config.yaml
model: "CTC image transcriber"
dataset: "short English words printed on busy colour backdrops"
train_examples: 45211
image_size: 64
crop_scale_min: 1
horizontal_flip: false
translate: 0.12
tokenizer: "char"
vocab_size: 30
arch: "wide_resnet"
norm: "batchnorm"
hidden_act: "elu"
depths: [2, 3, 3]
kernel_size: 3
stem: "single"
avg_pool_shortcut: true
dropout: 0.05
widths: [160, 240, 352]
init: "torch_default"
residual_init: "zero_last"
optimizer: "normuon"
muon_scale: "spectral"
learning_rate: 0.017
momentum: 0.85
nesterov: true
orthogonalizer: "newton_schulz_5"
adamw_lr_other_params: 0.0011
max_grad_norm: 1.0
max_steps: 4900
batch_size: 64
epochs: 6.9
lr_schedule: "wsd_sqrt"
decay_fraction: 0.4
final_lr_fraction: 0.05
warmup_steps: 90
weight_decay: 0.0
adamw_weight_decay_other_params: 0.01
Rows from block 2, named by matrix and row number. Rows with one number belong to one channel. Each number is 128 + 32 x the weight over its row's rms, rounded and kept within 0 to 255. All counts start at 0. Numbers have three digits each. After the name is the row's rms in percent of the matrix's.
# convs0: first 3x3 conv, stride 2 (model.blocks.2.convs.0.weight, 240x160x3x3), inputs 72-80, a 3x3 kernel for each
# convs1: second 3x3 conv (model.blocks.2.convs.1.weight, 240x240x3x3, transposed), outputs 72-80, a 3x3 kernel for each
convs0.51 104:136184114106145095192140139168120094137131121083096161124091132130120058106113076177124137140109100094072108148118161133127119138080101125150165145133128106136123105043148115088239138102125198140135178110137097111080144134151136083171132151130
convs1.51 099:148057115132113090138137094111139107119162108126187106142163128183204140077064084112095192126076136151134163143087136131140091121072154107127122178183117131155144119149190123118153159169095149169126130167153092112139152087090137131112120192105
convs0.52 102:141142123149127106107097128111103121090109113122193168124131143094107147085076114110166145119173121170170151111112115110114080139092138129142103089139133092102128132159053119158154170134175125171142144186164073133173126149130135119122117140134
convs1.52 109:092125220122164177118197099167149105164159149107144152134120144142110134122142069176154153161088121143101114102117144121082151146117144148141092116128146109130164118129105124187149165153083053142117071146137109101131169110115121087117101071205
convs0.53 100:180182138189118146118065152132133122100114081125127131110160136121146133149091088149143106060117088112099099102144118112088099121151144076134107125143139144137108116086167088104162063102133149067049094107135125109166145137115135145147135097150
convs1.53 091:084104096090110066100127113083120193113139204091174180146118083127134157142119163099133144097073150112148118158116150118140156086131114120085106130115081168147148126166203155118139163182174100184200081113134079115086123169136132165148167141154
convs0.54 096:155123164132153176125115157151116135124122070087099087128161093169142149144161131123153133169121122091115117106134139114142158130168126121117161120111124117149162131097102100139188191076203115136132136126044147114114118120129106103153120133122
convs1.54 096:103175122153187129154129136090155023136177094129166108081067136164159140119133153144086093123079086148113097133172113086107143128129121122143189142106060066119083113178115132138104141078121175181087164146139070091163113064054166098135135114200
convs0.55 100:158137076151116063166116126124081118158092140133135180103127139081154122136127138138135177123072122129131163095104186107172161118149166097139143090144119145150120145156176196194122120165098026046116128100146099083179078115115116108093118128126
convs1.55 081:099099132091074120112112123132087109095096115098028124117142127126158109093126084151125067146056076191127144097145141024101111096147056129083142131160166151152120137167119155156072158162104186117158112098172103054161147154085117114086103128153
convs0.56 101:102170155101151090135132152105123132073145098143137123109127144109133108124113133147096102151110093134112144161142141139156112151139107103130122139102134137148120130030000150100154173213171136108113123161136141223146140130149138126119144128104
convs1.56 110:148099138095108134100130135171138132194151107164092157155097107171127118145147111147160145138135132133155065178078132091042125109101162169136144118119106134122071164178198098150122134105132078086123068082111099172153174209142105073100114063083
convs0.57 099:163124105141137132145099117112155123092141140111141118152140138119152190082128154148149076119090154115096136139160132112131138126151126064117153091104114110124103154070074099055043143089137118157103155058123128126136102129182083147177121098126
convs1.57 100:145127102087171124130159205111128100118097144126121171067162164084125165120074080139146163135200151122127141130139119145127143102091114158121171080116162043133102107113073126125080149137111131132128163176141186185172174146111176119091122152177
convs0.58 099:149121091141159129151112137108083133121067077170119083100177127094095121098120077174180126188116121125134136129069076113138156130148129153160144095143143138129132053156230089123163077075122071055042148097118097105101127108122119113084138130140
convs1.58 099:070100124095183200137112150122068125120068121089101101136139183125114175135046125160149121143228095129119152096119141054126154148169099135094124116120142114122172145154067179152113162089140117161173142177165069131126130113119114135108113110158
convs0.59 103:100124120124123106133138134156166100102149124097118142119132116147123132146151132172185163156122127084093130141154156122085155131134112111163102128136152129113118066102255071025128107060091098109081113109070166122107090116140117149163147132149
convs1.59 110:133125118119074024126115050092120182104102218102136156141133091169079078151225218123147124172148205145157143105097126095105158054120131144112106141130126146134106094100131107109192079139179168114107126112127133157099149186143137215146100118089
convs0.60 103:120133157112124109105122134141097097116091118124092099136142121129136116109147107133144104173162175144175164124123147128157135128181153150139117099151149116119143202129115145088143162100126148162175145148202139133133099151158115158164152163138
convs1.60 097:106171145120145148123122166096114119130150106087122091116103143121133137140131109107171119113101139085067147114129085145075089078118098105065114151090130119111117143143156101148132125181155142093112110082110053091094183195086134155100123156106
convs0.61 095:124076134124098148123125174145154105139084114118158135138137148127124096114106104126108076106124077100101107145139076133102105140140112156137158145126133117131123123076137185178192145171131110126097104151108161165145161103122129141127179133169
convs1.61 113:089132095150151142149208174113170134108163168082089183126096099095168136124180140131167119092056092152139119129156160126130165152140079189125088189195142100140099133156186141125146145156134044138081077063110105130131100131075098160194138105085
convs0.62 098:144147158113168113126112112103163139134126081111121178090159110133100090120173103147130143146151083124118143132082133107120154111154158133157134117111125151134165128142164075175113074132114085058143074047121206139126134138155139135086167106120
convs1.62 083:078080115089117152154134089112110158157157132104166105165120045137138165156165130148120146126130173157142116197124126140135111190123116123065109154075092089106158128113028095111052141136160064143138119138129131156077129192118117100077061066081
convs0.63 101:129098134107111115123128122162142145094106088119104127141172113111174118135120093173160152144176199111089101150121133110086154091148109146114118144139132135189173156174211172096189095105185081111152156162133173108062131109165114101124114117142
convs1.63 093:160107109081152134104098135168133126140096153118130142088130161099095093132124067112154158134139145138091137111081098139098071111124142154125082163120141122173168140121164114138115116150123116152112147119116136076112133082031114128094069070145
convs0.64 101:138158132113144152106118109107109090131155155099109139134130128088088113083094061156131077188135136160148103115167125091122150118110145096121122105121114101140144085138132144141024075121011144108117133146130143154095137171159096155138074121116
convs1.64 096:094142179091088093134126094074139160147133130139154136097082087129160204167180155100117175168084080139145086157088064162113127119101144145107100091172149084087111104168147151185150212185212109112133106130129107131156165133128139197118129109110
convs0.65 103:113112112156139129148094151132125140057133087141113091110113102139122131154155162152144168112102078127159043118128132103107123140133102121141164121142106158151144153162112116134079075078018107096044096071090161133078140131093135181162144175128
convs1.65 092:139168096112066115095152128110081105062052126132080181137087185197113097129152119135139095128158119108171170182093110136117126132093097145102114121117098111108113173179123114096098090100134105114152094124094181128102165185092133121100168089088
convs0.66 099:131116121142171156113133153114111109132094106154144126116113114152115132158101123081095112132116067137114130144150145140118167135152167103143151127144130112138149165128133167170183119103123106124086154163145123208114149144096119114118116142156
convs1.66 116:122089199096085174117135129145165183126111115165101116106116139137203187221123134162172173125142204141124168060071116114061052167167126162136122150169185109150152112133137146183121154170119165131129142142088145102149135144105126132133124123137
convs0.67 105:117116091136089135114104172143119106114096126081117127113119139110149095144157121153095141121120117124169103121144063151123101168129087125105095137138090146131117151093086126134107132137165128153125184194132142157165132109122120140121142139144
convs1.67 101:065120186152117084167118093094096164083051222130101178151137212157074064147127120119149181059112187076141133154142148148142139132104143111095117135125175136149164129127092166156096187111133136135112115169132084128135147093137122046120121164188
convs0.68 094:146152115130125112168124175129157169129132083136130067125144158131140148140115138148128126121097125095141127119122099138144108138133133166122173114131129113112126092121112131128065111137073061066093131119125117156154092127132137136144098109124
convs1.68 090:134125084149163127150154074113122138102135177113165134199152088145169151127132119126123083156140111174166090141098132109089153168096106121108160117061083134063123155137138149124105091087108114172164114163143101086095115159154157179170125150106
convs0.69 095:110107178129144172084134115144122142156118127115115104169154129155149150122139107086085132121102103120113114134147179116194143153159194138164150130148127135114152059174149130243062125177119176143133169168128133105144141141139161131145162164144
convs1.69 091:135057093118050140145115157130101159140155162154118146125173124108076070112126121106124122165160177140104094149069124152131118076143185138175127108118142090123110189126153164135199094119213123122154097141126115041126101157180131154130121071095
convs0.70 099:128101090144148132132124136084117131095139143182129149113107108140129116131112093119171153124141115147166131126119086110115098138193129144137109143121102120154102115054124038065128123090114142131139161116065164141126106132161152088087153104143
convs1.70 092:120146091118106120159130162078094113069099145107127140124084110135147194136149102088120136068056147106131162150130111168147146083120099142122098145180151159157120122119091139130034134102057122136134104178133095124083115155141073107105102115193
convs0.71 098:139139164186104111107135138112138096134107118116138116121119168126174154137157173165133118106112111144136155136100071120109110126149102105131175111151132104111145135154119163138112114140113086072054131089177155100152129144090126101115141117129
convs1.71 095:149148175156156151118144135141157106138118143144142106172152132206146190098140204131104121147130105112111175192143120092091153112069110076112134096104147086026139130146149142156158127048113100102187075106150088089117140143123144204138165196085
convs0.72 096:149157118122089154140108127139112111142140105122118101127115109099130131107174115079107128075131146093101109133159159133155182144154175065095132127136128147144158108204233131188215128135197069148111112082105127117109110108139126124159109118124
convs1.72 081:155093083125094086104104103121114117108131090100092057136101092151140086122130137108129133073114167069129119099101083082124185083132174172140146118165145143119121163153211176171205067118166127091065104097096102107144124168098138130090076087107
convs0.73 100:158135104146137131144180111106100087133142115178077115122134145142136144155155141126156104138117112073140160100143129119115135102130137113154137081124117115126128131157125128098122075092081129182107126112125172177111140140095124115144100143135
convs1.73 095:135158090113140082181113140151137163140150092184084143150135107177099101165185143110153140141101115166125127192133151167105133145096113093120136108104087073100082157106111153144138128124111136105116132126145106132115112135078136112144146123169
convs0.74 100:093109144154145152149131089117139127145136126133096134125126147162139141138111130141083143130153129149154085149121122145143163178137153148108150168114119130154131193146127154078102109097064160060086120125069084024144133112155123127147127157172
convs1.74 101:176149132125124117066127109171111044173119074159088145112075137073128161119134115158174200146149166097077147133122120120139082035093131164132154165165116146178084074091116081137083093150088165113115158154146137149173199164169153130080118064021
convs0.75 099:153116121108124120096116146136176162100132169115165174115153111073127163075132175150134137163155092133162104154132110127148101190169101125140134136143109180129100160156050161182102161194180095075135130148123136195108138136154144128126138144120
convs1.75 102:167155167135109093111097125152113074134112101154074118090103093122101122124132127107107140144156139105200109128083107140146149140131151121116092084107107129092066117132087093111129074055144147143151133143197140160216145189062174117112127144100
convs0.76 098:108122170106122145128086101131128127134177126127129083146144123105087082135094101138134080140129198151137103116168134151129169172155094133141127129158150172137130120194139099073140036072120155129140193140179119115131102136123153157104129144126
convs1.76 108:098070089138132129169099130134172086135156125098127145109077035088127132084103191140126150096116163059081194130157120151120102130100127141157140129130102095131127171105162152097141135082158092123112107125151070181193117167092116157143145097099
convs0.77 105:122101136141138152125154149116094129146096116136129134116120126107092133095164142139171152158132123128169159126137108116106129131115139135142109125086102144119164147138124157191099055209134089104118105156102128138092123157122121133154147095130
convs1.77 110:141178121148148101154078119153158110112177102068111121137128170160106115084169099158137111144115130078073099091135125150137102162136106093132114143116147143154144098105115177201127103141111101093117142115100201111111155115130160149209184144152
convs0.78 097:120103157146096161129142120143188119163140132108132094111110114115083125111098115140201141101133133148166170139133113138143137160144153143097127146080127120133083117096080146116084086091088139047097112197148137181156113132090145144112128151134
convs1.78 105:126138152127120096153155128113141088119177101145165113093172204140118133133119129167117115108115105087160121151155128128147129095129128098134128119124151142172134094088105140121141138099133192162125145165128134112109101086115138115158161161144
convs0.79 094:132119144166132094197148113130117146132132111141155139115093073115107100136073126140149099170155115116137107137143094136086129157130155160137148156144127163101093077060122051043099077066129094109069159144154185154108117123094159149156114160138
convs1.79 082:107144064131130089214102140131123146111151154092118127130167121149100149122104125069125104117163162185130166177114145113122183149126096100068028126118136118160120062133090134136098184134115108120129088139117135159121169146140138158177106123133
convs0.80 100:151120093182116137097098106164087103138135087131133095114147127108176107129144139137107200142075120135101112127127099142135106150124086118112161111148122129143109155072103160062045122135033138093064118150076108193135155105084152156099148151144
convs1.80 116:148157120181154117081097124173116111154147093177151117149154193101061086109104079170127045175083063144133081089161153141148088153102103147122122127086124111165152146168088107132085171146063095127141126131143150136127148087077143076098108162232
convs0.81 104:131171140180198117115130091125104117133098125156121126118104136107130101116098116161111117163088116140108123148157130141137131125096151133154162107113151147155155195094060148121058088126087136187106131164168100140108133138169147111132166171143
convs1.81 123:129078113108160071145202032083125134094153121091152083120156112085173152121139135142149115101091094123056094095113180096106121107098160125108067166117067162205175144131156092148140136168148061151172110166130140084074148103058081134118135138148
convs0.82 099:119124184085105177096127152121141129106146121071143176105100120125105135136164127121120109120109107116172153087137127118095115113124113128142127131154148148152154115115111098195151128134078134115090085131147112123159140104155136118107186150115
convs1.82 123:090106094166194047117181071115159082122154095103121131143116145117163184076118103145109163087081105099115133119096106125150122106140117111127094144157113081126131095135090108071066125107120113124126081133144096139194145149105181137098176101085
convs0.83 101:110118128118095156131129130149118094146138136093125132115115145113139170178144109139054093115119154119150200126101149134129121148086125121138146142133157115133145171183157161133177135068122096125132162146148151120126112128145108115154117127132
convs1.83 105:092138059099101134098144159076169194165190186171151155107153082104106164117083113104119087122149142153142170174148112170077151101104138184122137164169138147153106121163162132136147173164145091125140095111132106129101115177123142189103124102079
convs0.84 098:145132153165183120125147091133111181114073145108147114149099100135101145160160175112111098184142160125119134079069079131131122143140130141100164129111168119135123104072098108130031143089061102089166127123107150133167115105140097149111131118123
convs1.84 101:151140150148106072156048129121115128144204119162216163133101122141164169124158162124116152134131162152114107088066102101150125134180115054051078107079075181226191089124141120105132126157105133141158100161107097086142120124124151204130087182112
convs0.85 106:137085113127131136093082085079069107115125151123100109124142129086115123121142140073089218064088127150162117161133125121140160141106155135131078114143095105132095118128181139149086122106031134111148135087078199094116139155116153124147127136126
convs1.85 093:101068110123107143133098148147087111153017146122033128151124091144124146117110113120107127134145191121165156136158179149121164078103168127119093144130116088073126149141091127116152104134155143149158134162165165160165132120143148133095111113074
convs0.86 105:117125121184136118156125124158154097134123131108131129126113123118103099163131134124069121106156124067109085100097093089086125111117140124125108155111154138154104163111131171122096140177100095109090098129129140166135135171118102120100123140080
convs1.86 088:095142087131169119132196152155113112116134185148107217123111120094131192083127148118126119132118097109125107177082149106138122136110136144127193134178160085112139059100110073117127166120128146148181145180136167141131138123156157096140158107202
convs0.87 100:152149163097179095136133090125096112109117089163123094102086116147163086116134083095113172094096133090131174143160141126147120090105127151140078122156133141156146137120049154096070179112106123152158164116136149119108130090111149115102107098145
convs1.87 109:189121145123091092103075062117092098118119095143070111141155137048048074104096144129171123167176133141141143118163123157090100111127217142086142158104122078165124109071061116138120121170069192099098193147089163126101122079112161146110117115189
convs0.88 100:153107122133142129125147142117107132091086132107114132136132140127137108103106135161128074113097065155176132106161122117169152103093124160140109155133143095074161204145079144186103111191086120141053152140120166150099159117132101140138146118094
convs1.88 097:187169137163129071165165132119151093136160122120130143148136157084108172131124125155171122107134150127112124162116106175057122105084133124096101128109182118155181071121091171131155151067088095131123117151124138141103136090125193118100189124114
convs0.89 100:123151153141137105121128160144113141125123111145119103108137106135154166140139173116146088094110137125122173148137114129115154135129156120085150146123118127117127129119190105129146147193128180110096150092152132162190126143148117126142122084128
convs1.89 089:154164147161180084114146063143170083177152159162153183108081150140138124089128184106106085099100089148109107152137156158090136165080125174139121146104078107127103114172181100102113122075072102123133160144160150092125114158160056136146121124113
convs0.90 096:124162098119144137163117179108107093107122108107114111125180140115144113129107105123129167113130142103078102156145132121101121092110104116127103143112151102120154151143069154151095109096151052135162125135178108145134106069134104112101148131133
convs1.90 097:089186135117121082101044185138133125081160102097080093118195140091103091094092156150099112111105116092120160137118122104079152099093091099084105130112117132160108106094113116168091122141137110111105090117130128153099116127105161129116119209168
convs0.91 103:128137119126116083144151147117084116130145149157136135135159156088118096080105068139116078123116109094112125148118099159128100155143128150132118131135088165123086107079132066051084160099079138149151064124176085053139161164162121109134090117088
convs1.91 102:111126059051078146103132147134133073162084112121131084206124052158176134157122170142124157139129201145066121123107090148109124088133146137113137130165119125112165139140150160136083145185146167137068128072047108143143096087081149121097158153131
convs0.92 102:115152117131151098115092113129104082130104110114122104121101099091127114102104090098142131157117111127101076111157120122119110082097119107131122139140172121092127117075144120162176108196190128106132121083094196092175146128165116111121107098142
convs1.92 116:109078139113160160100159110182157092130125095121115088129110071080144155147160088145126106133099128160092163131090115050112121108096106126177157127153135068089084159132120173089107133133141131140107179151132146106171158099135124112123083102195
convs0.93 103:139154103144121095112120123087096113132093126095136079140120122169133113147131141107120142146095071160152074141147136096140140121107053133136129118103136115123114060097031137109108084089064133156133114115103115160133137132152130165132101146104
convs1.93 095:083136093075106183126129091086069150076138132109135108115124071119127183107134092176090099165131141218199115128114137098114070103139126126141166067118096076141155165107158124115139125136145127100121163155143172119155139125146120106136160140148
convs0.94 097:147115133124100090133116145122080100138117122121148147186108080165111093115102099171155114164175146141132132176110104177159174151136134148104153143159080127179137150165242107156112174055115163081143139066108149066065157119137129126132145120133
convs1.94 101:117215088114137125120115141070170180088203237147108194165137161074086096098167127196085119154091150096093121110100158145142160115134127103124138157169127138172163141114125159142133095134190052064145072137119106088121177090107116169177101093156
convs0.95 099:121137107122133122144067103115119152113112145059107126131090106095098128106110138132176151157140110092103110124124140113115152136119134152143093121161164152148137107108102144084127216056094128156178147153165176097133146135150132147131127141139
convs1.95 104:108175165142122161154164086117097141099136143133139175129114227124103064136142118095204143101136153124117124118124160128137150137086097086191153131152199110114136119125161129165159135124079138187116142174154157168117159110095083082101146189218
convs0.96 098:113142130133143106145123104111132138144116102121125140172128109096133118085135146084121133097096155110083163169137119105153128149092134133167098142163134130153155063027088071095125115071135171100134116122128141131080145141122132150149146095133
convs1.96 099:030042079101065130149111216090112091082102140113039107191118094179158134136190122107100120109134164117126145145105133113149144134166167124038057147129077163152117140122102188093069189112087093076156098133143093105119139113088140090114090090117
convs0.97 095:143153123145142085103122092108107133137135103110111162109115087162140112118131112097138104194134137166153161146165134171167147105125167108097108120104129139101127101066171124049109159169203171138146153119161167089143166110132170124145148144129
convs1.97 094:140201114119131123096132153091137089107138110129145110082084176103069085152140101153128163114176185062131144087138146164172100135103107093105107082113114160142119090052054146086095111101154083184135099207160180178139139141176147100177187172153
convs0.98 102:100124141136105126119108122135096094120090092145167116150138154164151179170145092091096097151058128156113035137146093186151153172160129134109153103135170139098109156118096108046098149125113130081049137130093055185147102145152095140097120146113
convs1.98 091:135104107157147178136107160110166150081179134128171132118168167089096218137064099101167198069159175134139146148114125186109122157078048161121148136132095084106086135083095165122099197094135155181157107233139107182123088146094161115134162175172
convs0.99 093:116140144099162107155140134115106131108085095091163151080133152135167167125150142155115192107119104140154121114141113114139110098105110154115089135089074124142058178114127129139137095153181131096143117099131191154171122118100103121165095140141
convs1.99 089:076101141110158106151138171116140108113171094130177081087095100061077122090141124122111109097147095116113124104151120111161151132106098107178137068099143076064171119149114127096109105104156165143150126123138108079110145104119116101143126135135
convs0.100 103:123103113115102120082113136090118091128134118124158121150110137074135138141125146075122110148140125068110115102121085110065073119109117110153151133137105156157174142162157149187198066134155133118109114080097086079102115085069149132124169142159
convs1.100 104:151143172119211161088151093186104165178088086101138084135143142107174144093071079174118083115138076161085174137130140083092118087098131134204120137106061148148178113102115151114097159155100136138105186126102132089131156118114146083076116104138
convs0.101 100:120117090104058120105109066149089157144142159132143140158130161123104143115110137132143113179160136137170145116129152155128119122182139120106102159145156151155113162206177102103164115070151112092069090143075150181183162118146112110159137098163
convs1.101 087:095081105126127135121094151125126148122088133112068078129145125100192160092145161131096157128104037176093170125110131064133150136089108128107109127114138139069150125128128168136121141098092110123147107115130146108117172157118101101087099083109
convs0.102 106:084098149135134126102108116135113120118144094135093139096104124102108137143121134141115112161144079172236127160089134105123121088144162119105104122144132135123125106114135070097127113128092176192210192168228026056114147135125160101157131141136
convs1.102 097:055130118126102107143165159068100091102153133133116131095125162126097133115115120095147172079084158068093146175120167165079129071138125129120177133172152153157159166066133157102067101100162106121170081152113118126093174097146102116135163072123
convs0.103 102:174097111099095102093114111169111174201157131131135132114164113122139143145137154162116134127151147166130131109121160127159121162126125156170127120148164138125133103083086072128092155146186110100162146089074112059054121134149098142157113128175
convs1.103 093:052114082056094070124134109069076139087126099077110085124125114144233227125133166103106133135153151135150142137124157070125122096103104138084126165151114155133130152125158133152137161126074084125147147122111102062066102137164066142121118115198
convs0.104 095:143100144089082101106067085135133151146101211135137154057117097135112111119135116112099114121119194198151228120090112123111141142075119178120095132097111102135100142168131142111095165112112162122113134115127117164150129087136122153156143167131
convs1.104 088:106144076100134174092124129103141167142176206136121180102136098145140134132089147163157146078152153156131178149138176168123164128133152121104106165095091146136146065074126085108180112123180142126147121143108200174125176132128162183147154136107
convs0.105 102:128102109102106157079176166082129120109130140088143118145171124144093115104098153090113136138128165166120141117142117141110111144090114177132120120122137180148133113126182087148169115093145086136105071072088115109066119098109137133151133124118
convs1.105 093:192165061085091083125110099061142140083112134138122127133103108110151144177231138159134101116080123129080126103122086125150162147145143123135113165175148081123119067161151137128136117108193133058093143132106150137140131114111111152177156149150
convs0.106 099:116152103106145144144156119134081131108120118097166111166108149096138081116145108153107147127151105096074101125151111095108130093134102155158114143121118137156112085189121134113119122159101179144084191131167127122179107098100084133119116139157
convs1.106 098:093082110072064129104093109137120086130106076138070041086134178116125108179204159115156119136129137127075072091126088141155103146145113146085100127162165117108076095140083122122118111144208152080061140122052124131124128140142114077108125162165
convs0.107 104:104173190140115103128097113099157106148136108102173132127161115146117121129105096119133116180115128169142172101123098145120094147146112106133116138164132151158094159224125101171134085093114087129216075081146180123100123138142101146183116125117
convs1.107 105:094108160122202158172128119129124123096119092088086087110119133126131178135177133162201135116139098164115143127107128162116104155183184119140134107134160131136138142120107175156170115171119166145102140156134117168183110098108136067118144125137
convs0.108 098:131119127152138163140171129063054097088111130171145163118131159097099105101084167134135103165136172117112102147140120150085106140111105154144112181154134171088142194150056140154096161098109178160137165156152129140127160107096140095096137097127
convs1.108 095:103121100113096123158161063130143112166150109081156098113174177106123174139143131182136147184157098150155123094103152098061106127103160139096106132138117131090111151138134116171113163171139094088102081150156124136125168152129092115131133087123
convs0.109 105:073088166079095146135125103079122124130136082098087116153153118125119112097108123158120102130054086168095090115120155110149134139097124156120104121132131121151133058078152078096191125067101058118164104144212053074112136135146161155122145117117
convs1.109 107:131167173114172153159165114101055131158082063098124063104121136157134131126098087138167081178161143099125097102112122084138190078131184128140115134111116128086094203151152141188094147170118153122118163174119109126083154121090133067106119153155
convs0.110 099:124131113121140114155113114144138143133131133087131092109109097096137112100130092126158208129051158151104123105091139109129149132142104130153159142118155127163146127080086036063112035011129117077096115084122173168130126127110111123130129122135
convs1.110 113:150115134108099150087138145125039096101109101141155131078169196068057156106139131093132175103143151076121118149130086142135098154106139126133150106141169143091089096065099111086159142152142149167132141202111200154107180124131159108094146150128
convs0.111 099:145163181182160106147169124157110077143085104138095132109141163137093124116116118107104083131146089098101083154116092104107165132119123114117179139140126105105121163197161139210144086173090125103122078098108104112163108093124124116130101134121
convs1.111 093:078126111116129104084107111112106137128115110102075087144112129125098122125108149099126093059140157132120154147156124098107146119115070143127103158139144159160129170078172123146100131143116159128141120110125138091127158101059164199129146207090
convs0.112 095:106163144159138103156143125157113116118115136106139133077099097058114132102148141100167150124159138166127109131126162144141146127173195127109114128112103140164136116118181115143144127175222113154121120070211146125183117111102100121103124150111
convs1.112 091:109148168100127096106085103086100103093077105138118074083127171152157168179156157163133161140079130089125079124133090118139102109091128098089050097117129088104118107110075095122080133110153163116084118102086112125094165147105137127096053146130
convs0.113 101:137106130129140176126153109116146112121067132140060097123142093133108135118102115125100122094065110078141129129132133127120147124093144101140137142139149114134168108120099147220144105107137142093115085104104178131089136105106118129104076117116
convs1.113 107:119168164151184072165113095122152108063125065067130069117152130159099131108105133179135103103069072114096132141207122135095110098085120128105156100111133086108176121163186140138153116141075113115163149097155100077112082147103105135107084111097
convs0.114 098:132124134134101119143169083127107135104082117084101107123110154104104138159101139140099187096135160157109125124142193101113152128108083148136139100123137136098127111105112099113194088180132128098087126142072137095102149103157149113172143113108
convs1.114 088:077110106119133110127146094085169108077173089103152164108062049177174178118164134158128165182098110150143106141170177152100094135126123116079116161146152067124146043170185120134139134127076115109101163105099143155224124170180074139152133102153
convs0.115 101:124113125138135163108135121105140124132127134145128114141100134135116098127081138121081086144107116137132165157108127153153137165116117162126092145105094129119080085106135145175133155124095166170075141163173111215099182115108117099120140105122
convs1.115 105:030105149023107081102159148139128113121164086168200145101099083166162201119136143131162212106086137109153101139091072127087065092116148103097094154207173115176115142142101154100118182171190112138093091105110072152168072169144120161129111107108
convs0.116 097:115109167094117079139138151129117123143114203099115130099129079119104125159147141084140137088122168111106126105145112168139124149137153150172172121138131147154141072143171104091138160152127137098134111146124082125109140170124158143107102128162
convs1.116 082:115054111114131128079163099126083094190115073129165116133118111143164138147107113109106186121178181153175158214088098162096137068088177114086103084105155132111133114084062108115113094114086156179186139188179069129152135175143152115105117109118
convs0.117 096:114138132155172176118111126098161171095088132075119145116162093095116132060148100093112127072143140064121080091167127113129153124150156104129147127100125120133123224164066143171095199143071076059065102102111164095169109137129101146166138138102
convs1.117 090:137162115123164100078104072171130126105147112121145087124140157137121089070130131121147140144122088127107070092173191053099163084101147163123151099088123055124119077106120134119143087075080099129100181149124129131113113114106153143067159180169
convs0.118 101:119091142101098137106133136056107153126080098160126094094095137103108145140136113135132129158123126099101160164144100118150092135108162133128127118123105104152106105107101010082183088160163214161034124142120156156135135113162096119157122099151
convs1.118 106:096163153143087075092117132179157102155104062142084123099134139101112091152136085124144140073134114093115125104102120204146097156163133131102162099133145067106121091103155117091169160119127183167146117123165132124150128143184143077125145136120
convs0.119 106:117106145099148148145143111136130130139129152112121119130129142104132093132135170163176081135137141093153107115093119116127112137125140113121143119117113142110108144219165112113175115043093091124131110123123068082098123094141122103112120118131
convs1.119 112:179143078141116058106081085138189108101138088113139095087146165093029094099099132130137102144117128067149136132162117107102116136142091121131097169119125122156137180135135116136083136125146166131082120091127168178134089116052138128151142178197
convs0.120 105:124134170105103165141122104106085137126116126121152176148168102131150157136112143086095099151124158136188168107089162128085104137126152147129129129135135139110112112204107145226180065111117086180162126147175101117114134129105126139107085158138
convs1.120 105:060079109128117150182120152095053132106108116084104142139160104140116143147127154161111114095092099178128171131110119144098111075095139183099074185126099181134080143135139198129130170176127119095158084132112125162070088131050149136091143160095
convs0.121 099:077138128119142140152156162160123141128135114151109094115151134097116114086109093153103135142085152139151095122085111101098110132136115128129140119143125066110102042093141162142171130198180186148093156149109136118144161099079134127115088108129
convs1.121 109:120109116121169095141160076137115124131141084165132100139139133156148122156147068097083133139067149139060128080172054097167089138174143137134088115147120132097141141143161153186167143142177142154084162148087136146107088091125105093134149135103
convs0.202 102:124164130106177144142185105138123114142106101128131128146117125120128156113135116140106102116095120115131186136097165090127149111124172138129132147156162127103112167191159230172169248139119121100082114110110131168109086159182086112128158111120
convs1.202 117:091103100116130114100149102091115140110169077152120087103090093039052111148153140086123159139098126147135099130084131136144147141178111139132104109163146093110098101159074135189083116166126094128112190143087128123126140126064132127121120068120
convs0.203 101:095098125136107126135136152106129162137085151125111123138116120140145112138131142172078116167128139114110144138131159136115155145155120131110136107110112107139131129113150129098126097054140129104161117070114145115079096085133115146131142092144
convs1.203 102:143113167149146135074131108112146113154089065115135101086109131106143146179135107148135160107105137126111139120098157174130138174164106099131181082090189061072121070089071145188097095125066183138146135106162124155200119141151172111075157103101
convs0.204 103:117067099116081101118077133156103119099131088135139111126107150160131181159146162140149186058116142088109142118157120125118114111089133177130142138104126125134122143065160116086180062114123148107146121142133126141095118121152133137143106104124
convs1.204 101:103043130069088112069109144109136129121133087112072111113123061135095086123122176090147141104170150057128071186139133148142206042112180110100160105139132144123096154155081145111091119101127111082110108114116096116081118127095141102135144149171
convs0.205 096:156154115139155108116090070138099158140127109093105060152139189117072130167110108146197166104179117107173149136137128146169118108106157124140120090133134114169135144056149118082154150149102121100132150132029204136110123104108160161121141090111
convs1.205 083:070077097140125085150162078108122094097182122114133127098132080126157158123115110082097172152106163102119180130127132193094109106091106153094107164142099103123108165073135132135109098134136064091128102142193163194147083115128164106148083146142
convs0.206 097:128104163057115164065117132162133142176146131127144185146115145124131089137104143151120124123128100160120138119154129151118138090138119172135121107106126134128139080110105107132092164160149104128152093120150105097094123146140135153183127115141
convs1.206 088:095119130120115146110136152070153108083123090097102163130148104186087136127132104203109091175130110139129130160147144181113132103111101098071152093088118160146128148152143105138128135153136120109209139172163118147113096135147120100143086188155
convs0.207 106:111104143135112126092107116112135154135134119118109080162114157127116145112147087147154175160164127120113114155157161113115128112092133112101139110135131127117152074117071124101110139170143165135073137127068115137113107149154149142129133155131
convs1.207 125:127134094076123067146077130099082069131149087172161074115085096171153166084094167104119107142106164129087155125093102135090099125132177115094137125121069170178105126164135125124060133136148177120134104087140070111152100133047115168136145110080
convs0.208 097:152097134135143134084123139082136115073140129091132166135076127130122154131136143137125156112176134134153140168143148151139167137133099102115128111133130136116159108083155111084120048100162228207125120179094112055100138111133138145107158112118
convs1.208 099:184187147135068180132078122167086122118076133123062074129090180120103160157140156162206195152178163092083140107140146132100108204129152098092086159136094146156183139098091151138116129160116161104090103165144099143103190133156157125148138135136